config.toml
encoder_arch = "convnext"
train_examples = 90422
image_size = 48
encoder_isotropic = true
encoder_norm = "layernorm"
encoder_activation = "gelu"
encoder_width = 128
text_encoder_width = 192
text_encoder_activation = "gelu"
text_encoder_bias = "all"
beta2 = 0.99
lr = 0.0023
eps = 1e-08
epochs = 90.0
adamw_weight_decay_other_params = 0.05
Rows from block 2 of the text encoder, named by matrix and row number. Rows with one number belong to one neuron. Each number is 50 + 15 x the weight over its row's rms, rounded and kept within 0 to 99. All counts start at 0. After the name is the row's rms in percent of the matrix's.
# fc1: MLP up (text_encoder.blocks.2.mlp.fc1.weight, 1152x192), inputs 0-63
# fc2: MLP down (text_encoder.blocks.2.mlp.fc2.weight, 192x1152, transposed), outputs 0-63
fc1.264 086:52 58 30 80 52 34 58 02 39 53 48 52 66 62 31 61 46 53 43 56 59 55 33 47 80 19 39 52 37 34 73 53 35 50 40 31 45 35 60 91 47 34 49 66 67 71 57 46 73 50 51 45 60 47 50 70 60 73 69 58 55 60 34 59
fc1.265 139:45 79 38 34 58 57 60 43 44 55 46 54 52 78 36 50 38 22 42 56 39 60 24 30 67 42 57 23 59 54 69 74 60 51 78 36 50 54 47 55 66 48 47 53 38 40 51 58 42 37 29 59 62 78 29 34 30 36 75 46 52 67 57 60
fc1.266 118:34 36 54 50 47 37 61 55 65 49 34 59 47 65 41 74 49 62 62 53 75 55 59 47 29 44 78 35 52 34 95 51 22 40 41 42 66 55 44 53 53 54 47 59 16 34 40 49 61 37 49 05 53 54 65 54 38 61 45 55 36 60 81 41
fc1.267 079:51 44 65 66 56 57 71 66 37 44 44 58 40 19 52 13 65 35 41 73 52 47 62 41 50 57 39 00 70 39 63 59 51 34 36 52 66 50 43 44 70 37 27 72 45 40 69 56 79 59 43 79 82 35 23 56 46 39 46 63 63 69 70 65
fc1.268 132:74 37 58 45 57 67 73 54 32 45 34 46 55 57 32 42 55 57 43 61 33 44 31 55 26 44 55 63 79 29 54 30 63 74 51 42 60 29 73 46 30 58 82 40 48 42 41 11 37 65 92 67 49 27 38 62 40 62 21 48 41 76 59 73
fc1.269 066:52 48 48 44 59 55 33 11 48 30 42 53 49 65 43 64 39 61 67 72 59 58 37 60 56 39 57 52 50 41 62 73 78 51 30 42 54 59 60 57 60 10 06 55 23 45 53 43 38 24 22 68 42 37 58 60 35 56 55 49 34 65 31 38
fc1.270 120:70 49 40 77 36 29 47 46 36 39 26 49 71 42 02 65 31 55 52 45 70 67 19 72 39 32 35 60 69 55 59 76 46 61 55 44 38 45 56 66 40 60 53 71 35 63 55 51 07 57 65 75 36 58 62 41 33 67 44 40 65 66 64 65
fc1.271 108:50 43 46 50 62 54 52 56 25 46 27 73 47 55 56 45 17 74 39 43 39 24 15 38 51 71 38 43 63 75 69 51 86 76 57 46 57 55 55 43 59 56 47 50 41 44 67 31 40 32 36 52 66 22 61 62 61 36 56 45 63 31 32 47
fc1.272 139:85 33 60 79 61 55 34 75 66 46 56 56 44 46 48 66 39 66 45 33 52 48 63 32 71 44 17 59 48 26 60 62 60 32 43 58 47 83 49 64 47 36 44 30 57 63 55 60 72 45 53 38 50 42 49 51 58 53 60 42 47 16 57 64
fc1.273 096:30 29 28 58 57 54 51 59 66 59 47 70 45 61 51 45 46 42 46 47 43 73 54 49 37 81 28 46 57 50 86 49 50 26 52 18 52 40 44 50 26 56 53 38 39 70 44 69 39 73 54 49 51 65 82 59 40 52 54 32 47 55 73 59
fc1.274 072:39 20 47 35 24 64 40 32 50 33 28 34 47 55 72 52 83 52 52 59 34 42 57 50 50 35 38 51 50 30 38 59 54 72 29 22 36 53 68 31 61 54 22 60 54 25 57 49 56 58 70 69 51 61 57 58 32 42 45 32 39 51 48 47
fc1.275 148:59 35 57 53 57 32 68 49 40 21 60 69 44 59 44 49 70 78 39 58 39 56 62 54 21 01 41 32 67 45 47 49 37 45 36 71 47 51 55 52 28 49 46 47 29 45 41 68 38 61 50 70 65 53 31 79 46 67 52 48 57 19 36 62
fc1.276 089:51 52 34 44 45 39 27 43 51 72 42 21 50 49 56 71 45 41 49 34 25 49 39 78 54 58 66 39 54 56 47 55 37 69 45 64 51 36 52 60 54 25 65 27 62 20 44 45 56 70 46 81 33 53 38 61 04 48 54 31 48 72 53 20
fc1.277 108:59 47 52 76 59 66 67 54 58 50 45 62 76 52 49 35 57 80 27 46 36 48 41 41 84 64 44 34 47 63 48 59 39 37 73 52 70 70 19 39 45 66 35 60 58 43 35 42 53 51 44 59 39 51 49 26 31 42 44 52 53 35 49 62
fc1.278 061:49 39 65 55 39 46 11 32 66 25 64 32 74 49 52 36 30 54 43 26 57 51 65 36 49 65 22 50 56 70 65 69 72 67 26 32 54 63 49 45 49 39 38 38 52 30 27 30 52 39 50 50 61 57 42 31 52 60 49 67 52 66 44 62
fc1.279 121:67 40 29 68 43 60 67 41 41 44 34 66 54 48 53 82 73 57 55 58 62 59 55 44 67 40 53 49 46 71 51 71 67 59 54 28 38 47 62 53 65 58 85 42 38 47 65 50 41 52 53 51 71 15 40 21 23 44 32 62 56 56 44 34
fc1.280 086:50 31 70 37 52 54 40 72 62 46 57 38 51 32 32 52 43 47 46 92 34 40 63 28 63 48 50 33 48 21 82 61 53 45 28 42 80 44 69 53 66 74 34 69 39 34 70 42 51 55 85 47 40 36 36 24 31 49 44 47 45 61 46 38
fc1.281 136:50 66 36 56 42 76 50 81 59 27 42 68 34 43 24 42 36 48 46 79 29 50 39 54 70 65 55 53 46 56 56 52 57 46 38 44 51 42 56 61 29 41 68 65 36 60 60 27 38 21 33 52 66 39 31 18 52 61 88 66 67 48 70 31
fc1.282 089:47 45 48 59 52 19 60 56 51 45 41 38 63 39 36 58 33 40 63 67 36 32 52 60 81 56 56 50 33 50 48 14 68 75 40 39 66 55 60 37 55 64 50 46 53 27 63 29 58 54 22 50 49 81 34 49 65 64 58 42 34 37 76 52
fc1.283 094:64 41 31 32 57 41 36 52 73 60 34 55 58 54 63 71 62 47 73 47 45 62 47 41 40 66 57 45 50 74 72 39 72 52 40 61 14 58 60 71 62 46 43 39 53 51 60 47 39 30 43 33 43 34 45 43 76 58 56 27 22 43 66 50
fc1.284 096:41 46 29 78 41 47 25 60 57 61 22 34 45 50 51 62 41 50 22 31 59 58 20 58 50 55 48 83 68 44 58 60 64 68 64 49 53 49 55 42 60 37 50 64 71 41 40 61 71 71 75 45 43 39 55 19 53 55 44 60 52 52 48 43
fc1.285 134:85 27 54 46 80 43 69 75 58 00 45 64 17 32 71 41 59 68 60 65 72 41 40 57 76 47 66 42 30 37 76 48 51 57 51 42 58 45 26 34 59 69 41 75 45 55 39 47 58 70 44 41 56 47 52 60 19 68 38 43 46 72 42 44
fc1.286 094:30 16 51 44 33 65 47 48 69 60 24 38 60 39 45 55 78 53 37 31 36 48 52 62 47 79 52 61 64 56 36 35 89 40 45 31 53 57 46 39 39 38 46 41 63 55 59 41 64 54 18 56 74 66 61 61 33 55 71 23 56 45 35 74
fc1.287 105:12 48 25 47 60 56 49 47 64 36 87 54 59 50 45 49 42 79 08 50 44 36 28 58 35 62 47 36 54 77 59 30 62 76 73 69 22 52 45 59 47 51 51 69 43 37 58 53 44 41 27 58 77 15 57 71 48 41 58 32 63 45 41 45
fc1.288 078:54 56 42 58 52 28 28 37 71 69 49 46 55 23 57 38 42 51 42 53 22 58 57 31 54 57 73 60 35 41 63 68 75 61 81 55 18 66 63 48 45 65 62 34 23 36 70 56 33 52 30 59 65 58 28 29 48 33 54 78 64 56 48 35
fc1.289 091:45 40 39 65 27 45 73 22 50 32 50 78 55 51 60 50 36 50 18 33 64 66 62 42 57 46 37 41 41 25 40 39 68 34 23 45 33 36 56 54 56 27 20 80 39 47 29 54 66 47 45 51 63 53 78 74 77 62 58 92 72 55 42 46
fc1.290 088:44 49 83 61 65 33 49 21 26 78 45 34 50 14 64 71 57 44 52 43 57 55 49 51 62 34 47 67 50 37 65 49 35 62 24 28 84 67 15 52 55 65 66 49 74 35 56 45 30 62 48 51 31 59 37 66 60 62 48 63 59 47 61 59
fc1.291 089:54 38 43 79 32 46 42 60 13 58 48 39 81 49 39 57 51 61 45 50 61 57 69 36 58 23 57 56 13 66 42 36 41 61 50 57 45 43 32 69 61 38 65 58 34 34 69 51 72 43 46 40 61 63 20 40 46 72 48 56 52 52 67 35
fc1.292 085:30 38 23 58 53 59 46 55 75 23 47 40 41 49 37 54 42 60 50 18 45 19 42 49 16 48 46 60 41 36 37 24 44 71 49 80 54 38 34 43 66 61 33 69 29 09 53 42 20 35 31 48 62 54 30 56 61 45 27 46 41 78 47 41
fc1.293 041:33 56 61 32 25 58 68 41 56 44 42 52 37 76 57 35 43 61 46 54 42 48 50 54 42 63 14 49 51 56 72 23 65 57 40 23 59 74 55 47 66 72 30 69 82 61 33 61 35 30 84 48 45 52 81 48 47 50 46 59 32 43 47 55
fc1.294 150:36 63 69 33 50 62 55 46 48 59 74 37 58 44 52 69 33 40 58 82 52 69 56 36 43 48 76 50 51 41 70 68 35 63 46 25 30 33 48 67 42 48 55 38 76 48 25 38 74 41 62 43 55 26 49 28 51 41 55 27 49 57 57 52
fc1.295 141:59 54 36 54 44 22 33 55 44 42 36 48 42 50 77 39 35 46 17 44 10 36 46 50 64 38 35 58 40 28 40 51 48 30 52 61 66 40 50 64 41 46 49 57 33 50 70 55 24 61 09 55 29 51 59 46 80 54 26 42 63 58 53 35
fc1.296 132:75 64 66 37 65 18 61 51 65 35 66 53 61 54 76 76 55 52 23 64 61 33 45 56 99 45 55 55 33 45 57 45 77 27 58 55 33 39 26 44 39 53 34 70 40 51 25 61 54 40 65 75 50 58 63 74 56 42 36 34 17 47 50 64
fc1.297 117:58 54 46 49 42 56 68 53 63 20 67 43 33 57 67 33 35 64 54 78 57 44 61 49 49 37 74 42 64 49 65 34 66 52 51 31 24 17 50 44 48 39 30 53 99 42 43 53 27 47 54 56 62 71 52 56 61 49 66 18 37 35 36 69
fc1.298 084:31 39 67 48 32 42 57 66 60 49 57 40 39 36 34 42 38 59 87 50 52 13 41 59 48 50 50 32 34 51 51 30 53 37 66 57 66 83 39 16 59 50 35 29 40 32 45 49 50 34 43 65 54 50 53 19 41 52 72 40 63 68 41 40
fc1.299 089:54 55 61 62 48 85 83 67 43 48 30 53 58 71 45 55 51 62 60 40 66 45 48 39 70 54 60 72 43 35 68 47 79 49 33 47 21 37 82 68 46 42 32 44 39 57 74 54 75 72 42 49 49 47 40 49 54 63 45 69 47 48 56 09
fc1.300 118:40 52 53 73 62 30 34 85 44 61 63 27 48 58 31 63 55 68 53 69 62 40 63 45 53 72 72 40 51 44 27 50 43 47 21 52 44 33 67 36 45 55 51 71 60 64 68 57 56 45 40 74 44 69 56 68 63 18 43 56 73 52 44 33
fc1.301 131:78 27 14 36 61 50 67 53 64 76 75 44 71 55 61 27 52 50 38 52 50 47 49 42 59 31 51 57 48 48 56 44 30 28 55 88 58 64 66 65 51 46 30 34 58 43 56 45 56 44 59 68 58 60 36 40 53 76 46 51 48 38 63 55
fc1.302 074:38 47 39 47 41 53 43 39 24 22 45 82 52 56 35 29 39 52 46 61 48 28 30 37 56 55 24 35 61 42 79 68 38 70 22 53 46 63 63 40 38 62 18 64 27 40 50 29 71 40 50 75 41 36 42 44 39 61 21 42 57 32 56 40
fc1.303 066:61 61 60 60 41 47 06 60 30 70 50 55 40 29 52 55 33 39 33 44 43 23 65 44 73 38 10 54 48 50 68 32 57 48 24 66 44 45 64 72 52 84 35 55 60 70 55 51 63 45 37 59 42 61 34 41 53 78 59 67 65 46 57 55
fc1.304 107:54 31 33 36 45 36 37 47 92 55 36 65 45 99 62 73 39 41 47 38 33 30 69 62 43 55 38 69 78 53 55 34 64 55 39 69 47 38 49 53 56 54 49 61 56 40 38 23 57 44 53 66 65 49 55 52 56 66 40 48 44 76 29 75
fc1.305 086:44 52 40 33 63 24 22 31 43 45 63 39 49 27 40 63 48 68 77 44 22 47 43 53 37 36 49 66 35 66 50 46 75 39 47 43 96 40 41 57 46 61 47 27 55 39 51 74 38 70 53 51 44 69 31 63 80 76 76 26 51 45 73 55
fc1.306 140:59 20 48 34 40 42 38 32 41 51 69 57 53 59 35 43 48 41 46 28 52 66 47 76 33 77 73 49 54 60 65 69 23 66 56 56 37 59 57 52 55 59 33 50 51 27 48 57 49 63 52 35 37 53 60 50 67 32 25 56 43 47 40 55
fc1.307 088:44 49 49 69 37 54 39 39 43 59 51 36 64 33 54 62 45 36 43 60 57 45 69 44 43 25 38 62 27 57 62 33 39 39 71 46 61 73 23 74 47 29 74 74 50 12 68 31 58 40 19 45 54 56 50 44 66 68 32 40 56 74 57 64
fc1.308 095:53 53 73 44 49 58 58 58 37 33 81 48 32 74 76 77 87 64 40 39 41 60 36 39 36 42 42 42 39 40 57 42 81 68 30 47 44 66 61 50 57 60 38 57 57 39 39 74 17 53 51 67 52 52 24 43 50 43 48 31 47 55 47 56
fc1.309 096:59 43 50 69 57 75 57 54 52 37 61 76 73 29 40 71 41 37 23 63 68 41 43 46 50 43 41 50 35 50 39 77 69 47 41 49 21 30 69 40 43 38 25 40 33 64 48 50 62 30 72 41 42 23 43 62 49 50 58 53 34 58 56 57
fc1.310 072:36 28 48 28 52 64 74 55 54 30 50 39 54 45 47 60 48 68 35 24 56 24 28 35 65 38 34 29 64 30 40 63 81 23 69 64 43 46 53 69 44 59 28 57 55 56 53 33 57 52 51 48 84 75 43 71 39 34 51 36 35 50 83 42
fc1.311 098:49 33 68 74 27 44 25 49 49 65 70 37 74 28 47 66 62 62 37 60 46 45 26 31 33 17 82 48 55 32 79 40 58 60 53 50 55 75 23 72 44 32 38 48 58 70 44 48 51 55 64 49 48 58 47 46 52 49 73 35 74 62 38 50
fc1.312 080:72 61 54 55 60 57 42 33 48 44 48 54 40 61 47 58 42 57 59 62 44 71 59 53 39 35 50 33 20 31 47 40 46 60 42 40 50 46 63 66 60 77 50 48 75 25 47 46 42 38 40 37 59 77 56 81 53 57 45 41 56 61 98 31
fc1.313 046:55 49 57 30 17 54 24 53 38 66 41 41 66 36 47 62 36 60 45 47 49 56 68 09 59 42 22 64 44 51 66 48 69 54 27 30 56 39 49 57 41 33 31 48 29 60 26 37 40 40 66 46 47 67 57 51 33 70 85 73 60 54 55 48
fc1.314 109:57 68 36 49 65 58 56 42 57 32 32 59 54 52 49 48 56 80 22 57 50 25 24 80 61 35 45 45 43 33 44 41 49 39 31 58 65 31 20 26 36 94 51 57 42 27 58 73 45 58 65 86 64 70 54 61 40 66 48 68 64 34 43 40
fc1.315 086:52 64 56 73 40 58 49 32 55 40 31 72 49 57 69 61 65 49 69 38 31 39 76 69 72 61 40 60 28 28 15 27 31 53 28 48 62 31 69 30 28 37 27 56 51 20 63 49 45 55 43 65 55 47 34 47 46 43 58 56 47 65 51 41
fc2.264 090:53 65 38 74 76 59 70 10 34 57 81 62 38 56 45 51 75 84 29 65 77 73 64 55 51 23 61 71 52 37 37 59 45 56 33 36 21 24 75 70 64 51 42 64 57 40 41 41 44 39 41 61 49 63 42 51 61 56 28 44 48 56 66 35
fc2.265 126:49 24 54 59 43 44 35 56 40 40 53 39 45 25 56 44 56 76 56 48 53 36 75 71 40 55 49 70 47 47 26 34 48 50 16 66 52 44 41 47 41 53 52 43 64 54 45 42 69 72 65 43 41 24 58 69 75 78 30 50 54 34 54 51
fc2.266 110:66 79 43 52 51 74 50 32 27 46 56 54 51 40 55 31 50 25 44 48 19 45 53 58 67 68 24 66 46 68 16 59 84 60 66 57 38 41 67 42 35 40 52 38 77 76 43 43 23 64 54 95 47 45 44 48 60 48 42 40 50 46 25 59
fc2.267 073:39 24 29 32 58 39 24 41 47 51 58 53 70 48 50 67 22 74 52 11 57 56 43 24 44 55 26 72 69 40 16 45 68 50 50 50 56 53 54 55 20 40 44 26 17 53 36 56 31 35 52 18 34 50 60 52 54 46 36 44 68 10 46 38
fc2.268 142:30 65 50 53 40 43 26 48 74 61 67 60 56 38 65 46 44 42 58 43 80 49 73 42 74 52 43 35 20 71 57 63 44 19 53 54 38 77 32 52 59 49 18 64 47 57 52 78 60 40 02 22 62 66 56 46 54 45 67 41 62 21 28 27
fc2.269 076:48 26 37 46 44 83 64 70 52 44 34 53 57 43 36 71 74 34 48 49 51 41 19 14 20 42 33 37 39 14 43 22 47 43 60 49 73 34 36 73 37 51 43 77 33 49 44 39 41 57 23 47 47 44 35 57 45 41 69 20 85 39 48 43
fc2.270 099:20 41 58 10 66 60 56 45 65 55 68 40 34 59 89 27 75 33 49 69 28 51 75 41 68 61 61 55 28 39 48 27 63 51 51 71 60 56 37 44 68 42 38 36 68 30 53 46 93 45 38 30 72 39 46 62 78 38 63 54 48 38 43 50
fc2.271 109:56 31 25 49 79 57 57 55 42 52 41 69 52 69 41 58 39 42 48 41 40 31 25 00 42 65 19 20 49 45 35 42 47 42 50 65 51 51 45 43 37 59 41 74 26 57 69 43 54 47 36 61 53 58 52 57 50 57 55 36 48 33 43 49
fc2.272 124:17 78 48 23 41 48 73 22 47 57 45 38 55 51 63 40 52 32 52 66 50 39 50 65 29 63 67 38 47 64 40 44 39 63 50 41 59 27 53 43 47 53 59 57 23 41 47 36 23 41 46 66 43 59 52 55 43 49 40 60 55 78 36 33
fc2.273 096:45 42 52 46 63 64 54 44 37 33 61 75 49 50 54 35 62 24 58 39 53 79 39 51 52 52 35 23 25 56 55 54 61 20 55 57 46 47 63 58 53 68 41 61 64 57 45 53 48 25 22 75 44 63 34 51 52 53 52 24 56 66 24 40
fc2.274 056:32 54 47 57 60 55 71 51 54 57 68 52 35 43 40 56 36 43 41 40 61 41 49 27 52 18 45 64 50 37 55 38 31 48 48 72 68 56 28 62 33 41 68 38 11 66 51 44 47 43 25 53 47 33 53 59 49 46 70 53 75 30 49 47
fc2.275 150:41 66 43 36 57 58 27 53 66 72 44 39 59 33 52 58 39 17 55 38 68 39 40 47 84 96 65 75 40 54 66 42 71 60 58 37 64 40 53 45 79 52 58 61 64 73 54 43 64 39 52 31 41 54 65 25 60 39 46 44 41 76 64 46
fc2.276 090:57 48 42 46 87 72 38 45 43 29 21 53 36 48 38 38 43 49 38 53 41 59 59 53 18 48 39 41 56 48 54 46 55 38 58 51 51 45 41 67 63 33 32 66 57 20 67 63 54 77 64 32 50 28 46 39 34 45 51 11 42 56 46 18
fc2.277 100:31 43 55 09 44 40 43 40 36 42 44 39 22 43 50 69 33 21 57 41 70 55 58 40 23 34 71 64 43 22 53 48 62 66 33 58 37 43 61 59 57 48 64 61 28 55 72 76 52 25 46 52 60 42 53 70 53 62 57 53 55 70 53 47
fc2.278 068:63 31 23 30 28 49 37 71 48 51 41 69 43 21 43 83 69 48 60 55 36 50 73 63 44 77 28 77 62 59 72 60 40 61 22 63 35 49 10 52 38 26 66 43 58 78 62 59 81 61 41 30 55 47 56 61 49 28 59 64 78 51 54 60
fc2.279 110:26 67 74 31 61 50 49 55 61 51 63 52 57 51 45 25 14 39 50 36 31 34 45 58 41 67 40 48 48 18 48 34 40 44 53 70 61 50 39 46 39 42 19 54 43 61 31 60 54 58 44 48 29 91 52 86 71 55 74 33 63 46 50 55
fc2.280 067:57 60 43 57 46 52 42 35 31 41 34 48 79 44 51 53 53 48 62 12 68 53 23 68 51 64 26 63 57 59 21 41 48 38 80 53 39 38 44 41 19 24 54 39 52 69 30 58 57 54 08 51 53 62 46 70 47 37 55 45 71 47 51 70
fc2.281 127:48 40 54 42 61 36 58 29 49 72 46 35 57 63 85 53 57 46 51 25 77 50 70 41 28 44 35 42 59 25 48 36 45 60 49 62 47 55 35 37 72 56 39 34 52 37 38 79 66 81 62 52 37 63 65 79 40 54 12 44 33 57 33 69
fc2.282 090:25 21 44 55 63 47 78 59 52 69 27 52 53 37 23 49 59 34 38 35 50 44 53 51 57 64 63 41 33 79 61 48 58 36 73 35 84 34 33 69 68 75 45 50 36 37 61 44 55 45 58 31 47 74 43 77 49 67 30 29 33 59 55 52
fc2.283 089:61 71 71 64 42 71 43 38 54 33 21 70 46 58 45 60 85 39 36 48 38 35 38 30 48 63 61 55 66 50 57 43 51 49 23 54 28 36 89 43 76 38 26 50 63 30 71 23 34 55 77 38 44 42 32 37 47 68 34 50 29 48 62 53
fc2.284 100:48 48 46 57 70 65 30 46 75 50 43 73 55 39 57 59 32 47 49 57 63 46 68 62 74 66 59 66 55 38 64 35 69 63 52 55 34 57 44 38 49 32 55 45 50 48 61 73 60 32 95 38 33 82 62 13 50 74 47 49 66 35 51 46
fc2.285 122:26 63 44 51 26 74 35 31 39 92 39 38 85 63 45 68 30 44 33 31 21 61 55 35 35 59 46 44 64 48 21 55 67 33 50 47 52 60 75 64 41 37 54 20 40 40 69 60 38 38 49 66 49 53 41 38 67 33 62 55 54 37 63 51
fc2.286 088:31 57 55 52 42 52 81 49 68 47 41 60 37 52 46 42 46 41 61 50 55 76 23 68 52 62 53 45 33 49 58 55 39 39 58 29 51 61 61 41 38 27 54 68 57 63 35 25 17 49 19 94 59 38 31 37 39 65 45 38 54 71 24 63
fc2.287 098:42 48 22 58 61 42 41 56 47 48 59 39 41 58 53 53 31 59 48 36 40 38 44 48 32 65 39 29 39 37 32 38 45 59 52 45 28 52 64 53 48 65 41 85 50 44 44 60 64 40 33 61 56 40 54 31 49 53 48 23 46 19 16 44
fc2.288 083:49 43 50 43 46 48 32 36 41 47 42 66 54 44 46 24 26 54 87 57 46 45 61 47 47 27 61 56 17 24 36 48 59 63 48 47 15 39 51 33 46 93 51 56 53 44 60 56 67 51 20 33 48 73 65 39 69 73 43 51 61 48 74 36
fc2.289 092:47 68 37 72 48 70 57 28 52 35 64 66 57 50 47 48 63 93 54 78 73 67 64 71 59 39 51 47 21 40 16 76 36 58 39 58 41 46 86 58 48 34 36 59 42 48 34 57 52 35 54 47 64 29 56 59 70 74 56 67 42 53 46 42
fc2.290 093:37 52 53 89 50 49 49 56 43 68 45 55 41 46 44 32 46 47 37 54 44 33 61 60 40 45 60 70 39 42 60 48 32 25 31 59 43 46 30 83 71 29 41 32 49 51 38 46 34 36 50 44 73 63 25 30 30 60 32 58 52 53 68 43
fc2.291 092:46 31 39 76 71 59 69 39 42 63 31 33 53 57 01 42 49 38 64 61 55 41 72 55 53 39 69 61 29 48 54 34 46 35 62 61 53 49 18 74 74 46 64 59 35 49 72 51 49 60 34 39 66 72 50 67 50 56 39 51 30 77 59 29
fc2.292 073:69 46 59 33 52 59 43 37 33 54 42 48 62 39 59 43 63 19 60 64 37 78 49 43 77 51 36 44 56 57 71 67 67 34 61 44 51 46 52 71 20 24 41 22 44 83 64 66 69 47 51 42 39 52 55 44 31 49 77 41 50 23 52 58
fc2.293 090:53 51 56 31 38 32 49 46 37 54 53 44 51 22 49 82 71 61 44 49 45 44 85 61 28 66 12 51 63 67 99 54 51 65 30 41 38 66 32 59 40 30 33 42 64 52 58 71 72 54 60 39 61 58 76 48 51 33 45 53 74 61 60 55
fc2.294 155:56 44 30 60 46 31 41 43 49 49 29 52 48 55 47 29 73 68 47 31 50 29 47 69 55 58 14 39 53 57 22 38 64 41 61 69 72 75 55 38 46 46 41 57 28 59 73 69 24 64 36 47 47 75 50 74 55 55 39 62 49 54 41 45
fc2.295 141:45 43 51 53 52 87 72 46 51 59 64 52 54 47 27 65 68 54 94 62 98 62 59 52 30 49 64 57 47 71 60 47 51 76 45 40 52 60 43 40 55 55 44 50 64 46 43 51 75 40 90 55 78 40 36 52 21 58 61 56 50 26 39 66
fc2.296 134:25 40 40 55 38 76 43 56 31 67 30 40 44 40 30 23 44 43 76 38 36 56 61 45 00 61 49 45 72 44 47 57 28 76 36 45 65 63 82 68 64 49 63 32 49 49 66 40 51 55 27 20 59 41 29 21 42 56 63 58 90 53 53 39
fc2.297 098:41 35 59 50 56 54 38 48 27 75 49 57 70 36 49 79 69 45 45 39 26 60 43 49 51 61 38 55 29 55 61 50 45 70 50 67 56 70 56 49 63 37 74 38 19 52 54 45 74 46 41 45 57 23 48 58 49 45 26 82 42 67 53 53
fc2.298 073:53 59 35 42 63 32 57 34 35 77 45 46 38 44 89 62 58 28 34 38 66 43 45 42 42 47 18 77 44 39 38 31 70 41 46 47 37 31 49 65 25 49 61 35 32 60 44 52 77 57 36 26 41 23 22 61 41 57 30 67 67 40 36 54
fc2.299 085:49 52 28 74 85 48 41 44 39 39 39 40 65 68 43 40 38 35 47 81 65 43 50 52 54 51 90 50 45 09 41 52 85 29 57 77 17 23 58 58 41 48 61 66 34 51 48 48 38 73 38 50 36 51 40 74 43 53 33 68 56 61 53 18
fc2.300 112:46 49 47 23 53 62 62 22 57 40 46 66 63 33 61 29 51 21 53 36 44 67 46 54 56 36 37 51 39 58 76 57 55 53 71 57 48 49 28 62 45 28 48 25 30 41 23 38 48 66 60 40 46 39 47 36 33 82 57 54 35 38 60 55
fc2.301 122:28 73 82 58 48 44 31 49 37 37 23 53 32 52 59 67 35 47 52 38 51 48 60 50 32 72 45 24 56 36 29 50 61 75 53 14 53 33 41 38 43 56 52 67 43 64 46 61 44 61 55 42 38 40 56 54 59 33 45 48 52 58 28 38
fc2.302 065:64 43 40 60 72 49 49 66 46 59 35 40 52 44 58 89 57 38 43 50 59 58 44 13 12 45 49 56 40 49 38 11 43 51 54 63 59 48 37 81 32 36 52 60 45 59 79 44 38 58 50 43 49 49 55 49 46 55 77 20 61 45 29 57
fc2.303 072:55 53 31 19 48 39 46 57 52 38 52 71 79 42 48 60 46 70 51 16 46 45 53 51 40 49 46 61 51 82 68 51 40 65 51 66 63 49 22 54 43 39 65 36 52 51 60 61 63 41 48 35 38 37 78 71 57 32 73 47 65 37 35 59
fc2.304 096:51 66 30 43 62 70 35 46 91 45 41 55 29 61 69 53 65 41 44 42 35 39 49 64 43 17 52 31 70 77 35 29 48 48 47 48 57 46 59 71 57 61 53 36 50 46 25 70 41 54 48 40 78 17 35 45 42 62 45 43 50 61 29 83
fc2.305 094:23 45 68 39 30 29 81 76 49 54 51 70 36 21 58 53 49 69 47 58 50 57 28 44 45 67 69 53 61 62 50 26 32 55 60 30 42 41 55 60 44 66 31 45 54 84 54 62 46 64 40 61 43 49 33 25 55 63 38 47 47 37 51 57
fc2.306 147:37 78 56 71 53 55 64 72 56 53 24 39 44 34 46 67 52 58 51 83 43 28 42 28 72 14 23 48 38 46 21 30 77 45 41 44 59 54 52 59 50 46 57 55 47 69 49 54 45 35 50 74 61 44 36 54 39 58 73 50 52 51 67 56
fc2.307 101:38 31 57 78 57 45 58 45 47 76 42 24 59 29 25 61 60 49 50 57 51 40 75 52 40 39 38 70 12 48 50 46 24 44 46 47 55 66 12 88 53 37 80 51 35 65 70 52 36 38 30 39 81 64 41 49 59 33 35 43 24 58 43 32
fc2.308 086:56 40 28 39 52 42 24 48 56 59 20 49 76 56 32 35 02 26 37 59 66 28 59 41 54 58 59 51 43 80 38 35 20 57 56 50 54 44 43 65 64 55 59 60 42 93 53 44 58 50 43 39 55 42 48 45 55 59 67 43 59 35 57 42
fc2.309 092:81 75 37 76 47 60 63 20 29 29 32 77 65 59 41 48 81 56 44 68 59 43 55 45 53 80 61 73 31 42 43 50 44 53 31 47 43 34 75 59 59 40 34 30 41 52 54 30 32 37 64 57 54 26 23 43 71 79 64 71 75 50 48 36
fc2.310 079:48 45 54 47 46 47 43 29 45 69 57 57 49 53 69 61 65 07 79 64 41 68 25 49 39 51 37 67 25 51 62 56 45 43 41 47 64 57 32 48 34 41 55 32 43 46 44 58 47 54 57 48 45 51 35 51 43 33 56 55 93 64 31 52
fc2.311 097:32 44 50 69 53 34 60 44 56 65 40 47 59 52 46 47 44 69 81 84 49 50 62 23 58 57 64 50 09 45 56 43 40 58 64 08 58 64 38 56 79 32 74 48 42 56 39 54 39 43 71 42 43 51 64 40 51 51 42 36 51 48 59 40
fc2.312 094:33 34 54 61 66 49 64 16 40 65 65 42 44 44 47 56 67 33 64 57 66 49 52 65 57 61 57 50 27 63 73 43 24 55 24 38 60 61 17 64 56 74 39 64 46 33 53 56 66 38 63 45 51 81 61 70 36 58 33 54 35 72 41 34
fc2.313 066:58 52 40 28 38 46 40 68 39 57 69 49 67 29 57 68 48 47 51 22 34 53 75 50 45 58 21 71 72 61 74 41 46 59 28 63 66 42 14 44 28 20 45 22 31 88 54 75 42 57 39 51 44 47 61 68 70 28 72 50 82 43 41 70
fc2.314 092:49 44 79 46 42 54 38 62 40 74 79 50 47 55 52 50 39 04 74 40 60 71 65 25 31 63 55 53 56 57 53 40 69 77 71 38 55 57 79 61 73 11 47 42 42 76 32 31 59 40 22 27 48 27 36 36 56 31 50 32 46 59 50 56
fc2.315 076:62 33 53 30 66 44 46 66 46 47 75 43 44 39 35 51 50 30 37 66 53 42 35 34 33 36 63 45 63 58 74 67 63 41 53 59 52 62 24 74 61 65 62 34 62 84 63 52 46 45 47 32 60 64 52 69 45 47 42 23 73 07 64 59